{"win_length": 400, "text_encoder_mlp_ratio": 2, "text_encoder_parallel_block": false, "norm": "layernorm", "beta1": 0.95}
Rows from block 3 of the text encoder of a small text-conditioned spectrogram diffusion model, named by matrix and row number. Rows with one number within an expert belong to one neuron, the router's apart. Each number is 128 + 32 x the weight over its row's rms, rounded and kept within 0 to 255. All counts start at 0. Numbers have three digits each. After the name is the row's rms in percent of the matrix's.
Before each expert's rows are labels from the 100 texts, of 14848, where the router gives the expert most weight on average: "fires on" is the input token at the peak. Only what is clearly more common there than usual is listed. The data: synthetic speech, music and everyday sounds put through simulated rooms and audio effects. In brackets: how many of the 100, against the usual share in percent.
# router: slot weights (text_encoder.blocks.3.mlp.router.weight, 32x256), inputs 128-255
# up: expert up (text_encoder.blocks.3.mlp.up, 16x128x256), inputs 128-255
# down: expert down (text_encoder.blocks.3.mlp.down, 16x256x128, transposed), outputs 128-255

# expert 10
fires on: "speech" (42 vs 1.6); "<end>" (17 vs 6.2); "band" (8 vs 2.3)
router.20 136:170103163136122136105113109149088170118153106119100109123101096083152079215158099088024081170142059152164080125127127179064080195144162122141137121091116115183134137142151120129180138179155074157114109098115178102125147059125120182127109134154078130156049109086131139128119055193127147157149092119148076134116136121116085112145122135154088113123090138129127140021167126124066120110134
router.21 119:165118181157130147102127093135071159091147146082100127119130086063140090230141121080044136161153056117125115144147149161058084173131175129123119100136100136180111150152125122116180160171122101144096139106081124111168184047111125122116110142097107130114048114130092155138129073166121172148123137171131096111120136096120095142207120119143097099118102155128142134013165127105087114098131
up.0 150:159114137052080072130200147087139086121054110144108092120139198155160130043131131191102096133185116127091116118123133155104142091138166107180092132123093166137111158122137119165134153125170127111121170189109123158144118134110127083132186100104178139125177133121122129094101143148152118116064176130136159148147110151147192064129182143103126083170140073155156170116096155176192128057119
down.0 177:118137137115131110137146118129160113159124088161067114108170147119138106076115143133114149130189136081105124166117109098098108122171108118072132167143065094086149103112146084126196149173141142155127134103037146103096132141149098125131149089122131123084146122090096061107141142150127169099111147123179105154086125080113151072158118175089107121136107147122154112135174133148119180109109
up.1 015:131120119137086161066155164109168106141098196091113143131132165116150081098102125128155095118140152163105114107203122109187176121089100151105157172121123086080140175118112080119073154131077153152150097195122134162148207101133119198138108194122185114179129120068099113083092153090045122103071155127094126148121146105116192147110091071085122126166132129125122105124089117100137148132095
down.1 023:149137118116126104172145210125085166126126189144096141112097149109062184103127134133157124106141185166085129199078184112166176110110136066142094104106143127102069130158145152154148108126111172139187122113165156138122136137132095124127155135107121110148108124118140131120131157106137104172147157118134175174188183092101112096096125096076170134181148106139135122147108148182121082096106
up.2 017:179103067066150131170076110133148128138108099109112147152141103087105073103133120121169128118144145143160110109132142117129118087102107138130101133169141121153112178134147131092109095109183170146128137136088159157114182142136154089176110186050200093168131063152101134173165172094127126113085127143195100129074115126109130147178108146113168110157081115125104121137163163097221115173120
down.2 022:155154122079162119124115074123163097116118148128129186162105161137133122123169130116092128078124089123140113092166125167107066158224186113146091186159162105112164105187160118121098139143070161129100126137140157146108121151071106159038137104127117159124181114119118066140125074108101071056149153134128098171119181092200133164118129121089118184154092115147074147083151112069105085134161
up.3 017:114144087080097087142110134114116094124078161096117142143131139169127145058138122157153118098128128154113107149120110090105139102062093055110087155125127146126110149115120137121046115125107176119128100141100080128105114174151133070101164204118203124132124125158140119104150189100127090101045160127079161105089140141091174091163122140079173096162140072112146107163125145133196180093119
down.3 025:167137037172142139158111143139115142088182122097164133183158133141133144161109155120127146139167199152131150089125174082107085138074127074104176130145101167116118129139087069133125180150125145092145158099186141124177136179120152118136125101184093207059098118194068084043113180126131059171123112115145157094116140133101151164102120140086154104177120126119143112154116165123127161132136
up.4 178:123113071108104102119138125047135139078117138080109063135167099117103136121106183120137064111112116166116168113164097050169140137094142174131218121107163110145115145150095117145072142098159105079227089118071140094154123091125120161098114156113132112154104136122099134111099176088134148135114150061133117126175104171075130144077100169128153113110099081126101118093099071194131130089141
down.4 174:082143133101095105174167080129116116077088158118132173199151134136126180077156144126146168140148136130100104103102192125149107108163116103103065142076136108120130166088142165117147081136100154111137119127184118209112127145137146088181113165093127171089108166158178170164145169090093188173092117185119188126112147107130191155163120099145115147179120147138081138169147118134156122163099

# expert 7
fires on: "<end>" (41 vs 6.2); "modulation" (16 vs 0.8); "band" (8 vs 2.3)
router.14 092:158137074163135127183116123123141106118110131170169100125194058119131142158131099156111188130159130147168111176170107049113103136145155115181139158135118141144128163168154125098072146110075159117142175126136072124152194080106147105090108114133179153099067147145129125143144057133115139142071145138115131094142143151148203128212120147185120075125098158181112111118149087169161101183068
router.15 093:140148093166147135185120114124151100128108136148141093136190054119135140163127095159107156123150165138149134167165122049116122115148144107179155152132099146153137157150146116091079127114074157113134165121142074113151207083119156109094125125130193161089079136131130123166140064134118146134052150141117150119141129139156194135218139144171119084117118164196104090129149101155188111187071
up.0 154:135130166159125150111128094104133075146053123185139127076175126081130029132133114144127120140113154141107157158112128183059091120101106145114098200122156114108127167136113130153111137106113119153115151184076120114090156116091161151139167163141242092090132078167149189095148114081075122141067128067105109089112136103192200108143097138146210163149139120128172140088153116147215114109093
down.0 129:124108093052143139128146161146116083173246139115115118103129126116115105088134163086147136134113168112163115175143163063177107121151126110051133118145132097109168156156142134122174151166132150123101126090091133103144101141140064112122154035132073096175111093154129084103176144140082122122236151145096143134116152103115112139149110130090208124100100142124093138137093152120044082149164
up.1 067:188109122168135154142093091127151119151125089173145131106116122129147173089108074130159133098182148128095102123182119080143090155094101083113114127161134117131181106174125109152166066139157167100096205124116146104140103150118106041181118178073176067077131130128119163140132171085100167169129097194103125113104118136158162179057111181104138104098140081097120180086152141144146125183090
down.1 080:099089145066161096144148142149197165144107121129105160133112157102132125124157074112082101103183144124151104094126179148093090121116101140118155154119125130115188091211071154110082203162103138103109148107160126115131132179126148088135089093154103090157102162088112133083119175185172132144172052090164094167093118088181134130134150173160157095135192132116139111133182232071133101098158
up.2 096:151149111141101105162127096155161166158122138180108169111161127133105165147068121125141078170139049164135089162125153068122126152098128093109097072113117167249138124112102192094173081098134145105129106077118108128090151143106094156113164131137181175104143082100107169051134092150133137152155131192166141210077137095125168089132080146142129149106155091131144111129120157075179179127130
down.2 092:128148103104127109144096165103100119161122159140118082112130108094133189084116144104106108156163134155088129144141118112140144106141139119099123166138150147087118119140126112119130231086060073094119155098117109154113115141134105090133164104184160154137187169176179134136092139161160102206113120094154069091142087121111138153152199173149164189141138124096073102119117122137120023115108
up.3 097:180175106149085132120077214139128123130096153115134193122154062124078160095150182193157096137089094120139108121111109169110134087126125138176091120147085097104143158110112173116107149173104172173110141175089124080139199143167101144068156145098152106113108119134140136145135131197131114092051146082166164086113135097122183174098140185169199200145129103113154127129085150123181128124160
down.3 094:154165138095204160103098115158111104123164118112137127086067132167140134208100169141102108148162159197112176117155161094138174109119103173143144124161175190143118116180191120132173088175165160122089111050129133142179094118129110156095088111070103164121077100078113131170146066158104141110176166096137077122127102130127069164178113127176093106121142144152130113107160168143037119106162
up.4 102:126152095084074136126112197158118100091063083096108110158150087142088163062105129135135110118112121189134067123093074122136148084102074129086084120118173127143152155131147106157082110171153137077133066140134158149163113113110144161194155157096117069140164096116130112175102165157064116083124126076139164109120130102175168105114107137121156187147064080040083128116071136172162084152153
down.4 101:144135163175232100127130119130151144114216136115085159089124099109135085154129164101121152146135088096128147140230210076083107148155151142119110157104148098130135128178141164136156136076085170140160144078105117137096150130148128104124138110103067175132118134139166125106148093070127142087227145143091140126128096169099052131121131101114171087151093157186102115126142117102077151106111

# expert 14
fires on: "<end>" (22 vs 6.2); "ring" (20 vs 0.8); "telephone" (9 vs 0.8)
router.28 177:135150083181171137177099115138086112147127155134131146133131133095151112172110081141116125155157135156120139208116103090120170154132143138096070152088114177196149152153091112123099139124109145144133139126118137111157160084080171135116079128125138128091063159118180157148135091140175117143101105122130101122156158159139148139099143102167128108115115174115126093098154095159146154190036
router.29 087:124129092150127106135106153122123081124069117156172100136201046117117149119123062133135177126112169152149134170164134048168130105133117131108120150095143143138121151171134121111123127086102108117122143098120101149136173094134131115137101149140177148109126186148131079137125108119115126100037153121107137090152128157120226128192121153164126126114115148128134060139160113145226094206093
up.0 040:129140140113135096084142116121086129173059126141134149085153059092075134108137235166139096082090133160136101134097135073116119126131129135145129137193149140105137190107151120132095176108081136111139146118123164117157142151184116132101143121149164168179174124090118152142097180152105096060086095097089098091147095083106091127157120104105146164133177078146067128191125125109192113155120
down.0 051:160123094104059102106150147152104112122156102135107177092148166150122169138113179159148027072108114091076184152082115158125122058092101075154139142130158101142087087131109162098112163185154114154137119161152171051140136114114130111080193146119182151055129119131136113145160139100065142104151168031185096139158100118083104079033115140116125101183166137129169108181113128150121197146100
up.1 043:158116126089117087142120138140097087110113107081137176129147085079126191092111129136166111099116124118085124116109178155122160071124114080120104125170132149074133131144142055099077136121120147084103145150090122154110105160137154097144135092139136200123152125131137139140211172136110117079068114106133162130130103135142180139199150079149129102165092096079136076124134125152224092152181
down.1 057:121107145153115052165141099105175205127101112177159120153133105131155102103157134116088119124142153101176134099106097134114125164159156118106117085094138061159127135071145108119154128100139120107131102116129161081165078139145100167133123153161095136166030071141111156113093102136154100142162178095168093125161158043119079170135148156185151145153156154182111121040096074078076136109118
up.2 040:132114138122124110157160109158133139157087132172197075125126191137102137134149189098125121137138092098153069093156178151182120048187130094094154077118129090075126157165102143126134141145090170125151149138111034113153144148136096139118109152193084180139177129160127144125113123083098156116093182136119130124144120147142201128144091175090157149159138079103148113192149131177124127120147
down.2 064:160151100169149159149132134157151155109156122108195136113128104087118137149084110114101127161122149137131148165091152122144098175153177108141110137101122120146076087167115128109092096120083159116117144074116134181148152137157140105183094044142094090097052134115118106143121151142122166068255171158065087149180113128115052083146170139161084132152100136197106116100108135095096072144149
up.3 042:080132140106102179150147158148152156052131121056099168106127141147104096089086119138133130093143102103088125080108170067119109116129150188131117187184188108111137118135121155122109090173108132167173138108055116115109170099151075128141125139143172174109103125124171150165113168091109133133057134118093168082155147127150139102169155162151093114192095155103134136108135142079197163134197
down.3 050:132091124208090107165137223095095109129093140063139112123143187084135159132144097163142050139130186140103113121128124108177182098083146126078099094152172131135108082212145126186140133113107136088092114142108113134072100105131155203137090102114090102175104158150113176095149157138175125107091093232132089144100126156105101152123117089148118166122160161144130142098185125155115182111170
up.4 546:126058143160144140188100062137187127159083162172080143134139168157163154141093125128114108112191167089170084149182174115131152127093122153229185064135192130143150163099126143145113159101101193106176161118125144095099089228108102063129143148140188114098129148078119115162090090157143148135066149122118128135125095120121179141131130154097095072131134107145074175157083125153183105139106
down.4 484:092112141178094123170138059162104109069108093161099171086181172110169158129042108114102151144098122144112165145091212100160134160117062204133088126156146082074125151098166144121101206086125126098152164134133107143145119155175121118186138127132126099155132143109132115116146062136120128108143159123117122174133107134121151124159158193139101165096077145139099121111092179163105088132126

# expert 1
fires on: "<end>" (44 vs 6.2); "modulation" (14 vs 0.8)
router.2 090:140137083189159141166124114117140104112100142169170083137200076109140154172120062153124195126143133108163112170185105055131129117157154118166125154119134129156162154164144130123081155100072151098128161102132070109155192077116160099106128126135176142117071149131129114151124076130131138125061138141112143106120138139124218132191116139160126085112114148185108108128124099185176088197054
router.3 089:140139076171132127181113104113123100109108142153151110139195078110143154170113054158111189128148139129158120168157102044135104133152159130160137152118121134151138132169141122115076163121081159105131155111137072122151217076112135104095127127129188161101081142138125129140145057139123133141061133127120152110130131145143208129218140153166121092116125157176103082139137110164186097203061
up.0 132:126122162072093116118140172137133122107154099095146094148050165159091125114144136139153121162071106162133146067141062173165156073178083118083116103171085089065110057145150127150094194158134106111138054114125134183146108127120151121156203094104111108127200160143144124162147175096127119090169116094114178085076120076136068128176134111133134129141119077103148164122105140124094121159170
down.0 123:075092114186172136128141106136156128116136164126129111089165128121117123200121128103102107135174155152125147202131180103108109151111142174181177146112168161169187122082140089124177172112061144121139128103139174110108167132068121099096090144129098159098045111107137091141148120154189115129221140143127088109132111118145091130169133126115045097106119138097108109085175099177141108112150
up.1 088:089139119125093117136101113153127122101080123133181196157136203135113129182114059113162181124117095137101198122097090124147167175195141127102117138117134153100097093113146189083132155148123170174102140144122138126199151158131092113194096187130128089130111150067084135163122111120144093129164161118082144105152153095130156128129165167104033158136128155116091148046125158108115107154060
down.1 087:099099140124096137136155125099145127126104135142151094136088181161123145129120111151131114136141141170046137142120147130118073152149150155163135131099068160120095096113143141091141088155088096100170085073074159120143118066146108122087099143058061158147096057117071046096111173109160089180118155118162070142141195111166133165122125137104151146086160153121100125123139118172167149103079
up.2 075:126101143097117160122179154081137100147114096118137105119168098152070131110129136080047054123079169225126111150205159100116141107075117189118100158176081113174163123164067165095109150098074152102137124082113143104108094143192128079136168141160149146070126103172092130148124134121181118156091065111140128069151123162148173189083120116130122126103108124172105076158101173131173139127156
down.2 083:141194163153142152143078153088090145113083161189117131131070117130118123100154112082109125152092117165141108096121114122123153126104137128088076149079170159048148140098174145137110148103090153124147112170167147159117108160131181088099149098145065117130170050088141179064126129128142106169170134160103093156202184095158074071101105132179142162154117153126134100114078183127124123076152
up.3 070:196180130189153088051090108129128093110071129154157128159141104138103086068122120130118115126157094097162141063090131086097086181138108111093174151062116101115146096157112185185154093129084116108134176171140135193066191194132122155137098101083133189121156152096119124124157103175146135092088127140112151127097135158174195131092122109122104156112127086112107096103096082105129104121147
down.3 083:169131128142134104134193191097143152112158100132150151117123096111135141152118111171112130130170194110180142149129110152196201126140054119082165136106070076105095146169134196112119109131102103113179149154121128103147054155177104137070139114094133109112123115137111087141114109095117127109086093143108081111172159137070073086123154133113123102140131141183074162153099113108153156173143
up.4 159:140107115186162076185123142115127097203091146138098098108098119090153193155136101066108131166129120129116089135128139146091097180097100165157159126147122066123163127121152130123144113099154122146109092102128098119107122163100159119075159167141141022136100112076109187102106074135115138113095135106166163151116141174094114158138070125153138145122057075127087116078129157150178131102121
down.4 148:130166172160119146144145072102140132132133088200147072089100153094165111102127114104136105144118183111140150170097155087144123121148115126111138168119140188139143109091160182069102157106070138095082106161137096083170080112094110109112127092177048192072170131150125138147154083168109126162179084136123168127170156074124109116100163158173158087172183114178120207127131127137061114123129